From a checkpoint of a small masked image model: soap at rate 0.0025.
Rows from block 7 of the encoder, named by matrix and row number. Rows with one number belong to one attention dimension. Each number is 128 + 32 x the weight over the matrix's rms, rounded and kept within 0 to 255. All counts start at 0. Numbers have three digits each.
# q: attention query, key and value (stacked) (encoder.blocks.7.attn.qkv.weight, 1152x384, the q third), inputs 96-191
# k: attention query, key and value (stacked) (encoder.blocks.7.attn.qkv.weight, 1152x384, the k third), inputs 96-191
q.328:168170144141106120127204124159165084146119141143162126127116132180148088128157091179123197081165156148122116120180117144142100127144108063149132124166135190119144160160198160150125064135151127121112137144088148180140155186105134137098117152176153104171104105081137086111093133128067102146
k.328:121143112118134094085152151136118113137142110170066109109084129129133096114131124124158165155137092122130108111171162157114119116146145185115156131098146167141165108175132116057133075107119147184103099088123117145167162155152071123148121126120105088094118158102122106133177150170120096181
q.329:084074153109092125101122119137120105151106086105161072091116124159107151083110167140107121128167125107093136102120117128114142131112116059124128146115167104133123156101124122088112154067073145141132122030150151101101140139137124140146167140092156162116151168148167099148163087150162115131
k.329:144190116139167184142089145113091140113129097106146170108100092166140077121154108093127136178120125170169120131148141100102145186174086126163173103122167125125148119109194088140134130122153140057144118174179121134105146181080124127159120117139124095118085143131127137093119178125114128119
q.330:161061152105159119100083155155118108147094080115142100136117070067136156108183158181139066134151097129152189132117160088174149131056092178195148147143133095097105102143068070145159105175109103134101129112130107172129161112151037118161138108081123126108116203126158112173187151091148091082
k.330:170150114130231196096069082163095113123112139108101134158174123156146075122170095145159063102138137148076134041145149124106154110162125110157115134117106157143085117123159138129090068118167091112123155123104119138120141077084133100067052116211144172166135183120164139080146221020157167060
q.331:152149139100109128179133158199120147098063120045166123155147141093112179150165132138144114094090121081186151156112134153162110153130165172130142128147090112117167104178094110102097128077047140134155130191137165167136119110159105152134142114100101149101141072148120108108114115113155098114
k.331:097096132101199150092113169170170142193149153100144181125083097120109079140133111135093144106116135141069113114116148120085129124132128146145148131177113146106115145156108117148069094112151124065111111131179116096183146089139134166154087132176073130131157124161171156067125089135122142141
q.332:149193164120177121098118103116104104135156153155075101149149096108124132104129077153117119122113124167107120090164136093153107083149130083133075159160117116157100134107112125129117137101102122133095161129077129115175131178135152094118127121143067082136113116147146164130116135144113137111
k.332:138166102146061081106114075120142121068163115174133149132099116180113152156145124151149185087166135136074146169180142136114134129108136131180109114102116127121144112125168162162116140087092102173115167098164148183120121116111099160090093124148171118098150133153134103135146114140115065129
q.333:141171126114113115133105168114061150119104187168141167137167143145190145094179106123139156138067141128152127137149095159138126164124136113082172111148068131156127125100191114141126147050152104126146128119112078159119085109109142118104123141194114121143084099164116154121089088121090131132
k.333:141074126139081108178117174138114175147184171085175147103104125121129192131130127126137097125084149092101095130152142120118108130161151101075087150134150164124060095145094122147150110134118113120131170149173137114128174082176115130086178133092070174086153120135115126124109136138121128165
q.334:151142124130114123149073162080106081171088141114137131088152125165094128119147064122186049193159106195131119090143133075196154127128123143121162113160143172199099112106113161122098139166087130090170065095116093131078086132072176169089114138155122119138121179146144128086207112081114113144
k.334:184085120117126136089080173151128079091134095097152127128139097117121104109208095133184155120102190121103158076074141108107135099167099104147133199114111114079118118114184078196141130140170180144096151078145129147165108136188140152099108081146115194076146166117099115055132135080201142106
q.335:135154143155206109173164150084083164127135100165087074143111161093113163127164125145118156161118102136086096103148095118122148098164142133148130182172135153110101130155127131136092136065089118180123152110080139150190214201164123112147113098125105073113096124123132132115145130103131157157
k.335:149127133099119088127128124163151094102144069189096162162108123136159160152066164149134113105147135123100124121122136126161126096117181123173112091137166115139136116095144164075092132097135084151132165065092120151073074157172099177137127143109099150146111093157132169113176108119147151150
q.336:093166113100129128129060137125112162068113134085101101144161156133139096118166126099173095140091115139140164160093066111142118167072108199101133125127158149135120131077196136113132142168147091122164140207172117132132083107095162115111147182110104158120140160132097140182112174081112169149
k.336:113101131133112151192134118162148167127149138140144162106159176097118190092184143129125101098120170050110141171157123106084131091124096113096144085147107142165133145194120137096139121136134113154073120131143132144159127109201079099115142163107142158137169077178105134194087099098179123062
q.337:052192144100134105095149138143127174111096119081099166156153220090096153140097138081104190057126141077115104169106102113122130153171098157128108159099094152150149195178173195072142153121171104115142101137113199113170144201114120112160123166160125099159172102157117118118129091175136159106
k.337:187097136115129105107116145104132157215127125164093093127090117110139142177058172139190148139170109157181077132129179104093095164115101165131132073137188081073194117178062091141178153104079127163020090082081119119182147147171112154159165088093158121105102147073104119138112142160070058161
q.338:178107182166129153116157075158125079061080049187105102129147093203138196125201143187035086125092140125150172098129089097140118178112065073134182101148047089195043134106193119111110163111144112152173154164182134099169153123165183080060146179167086175159171117133148166125151164063155152086
k.338:193161130030126155170084141115052134091163164071100111120123116115172149057189149112098134093114071075128123114160143076072080134158111079057130117117147154183069097119237102120127185082148100102112133123145132127119154153150063098050210109160070140137085128140112080126083118132096136125
q.339:119152137149086113185092089112130141123137154091185134107106159169147160077179183100138138107101138065131143113141094148115124151131158136110130117184082136146094134094155131104076136127164124118178164166103125097105150094190144110137136134162112185167076130144088073216115109090135149163
k.339:087113122156158104147141200156073173137121162140127169129091123055102159120157175121134148117091147089159078159119116099126150166124101140082159178181080125117118147088088173102134135118134103093117139068138153151203165145124091157156175131122107086160143111146097160077161113142089136153
q.340:094146134145085113180150159123088183102109147117128117054141168113092144124101138098140148148131155121147146099130104165158141118138141123062133123134129132128125205097117158172117145124104178142120101110090112148185147174124157110126132142111186114112092092067086088190088080163186149144
k.340:126128128121157076128140157130122159132144148185180110090135146106088088171103140132118115122129115142175167124126169109116124101130158153107164114137153121071145114113107139116134134186124119120092154166076128136130112133184135138181100140116098116122081111134108145145097153165088098156
q.341:090129135165124147138156122108149118091114116089146110154127168124131086130118113092129080124210126084110114106109124155084115154185163112065155132114135119134119135159140131105152107132132147172107053117160144145104134162111164090131133140066127113164119098147161101119104094170169138168
k.341:087128130147137139097071119110162131157075078109166110126167054146132114080106119114162149159148112178135145197105120131098147127169090137111159137119167148113121150139110122166140130087143126121093103162119078114149112134132157129196092125145179112130125167131124142116092147114155137136
q.342:147128131147086111096089114103137131169055153141199137094110108178175093120147093144144088156124167164167170133132096185112109154132138144146169071101166129111103128106158096191137055120147146131117106153187090129058120116077141150093127133111126178115101147134128116167131146104156120083
k.342:086106133081204149114117164201119133069158131092100088094173115085137080091190120106110107121125110070071157144126104098064144075135152141071109144165131133187106118144113155174105197178179138069120101109102214113119179144176134028118170149159147192141138136051131177096139110096152158125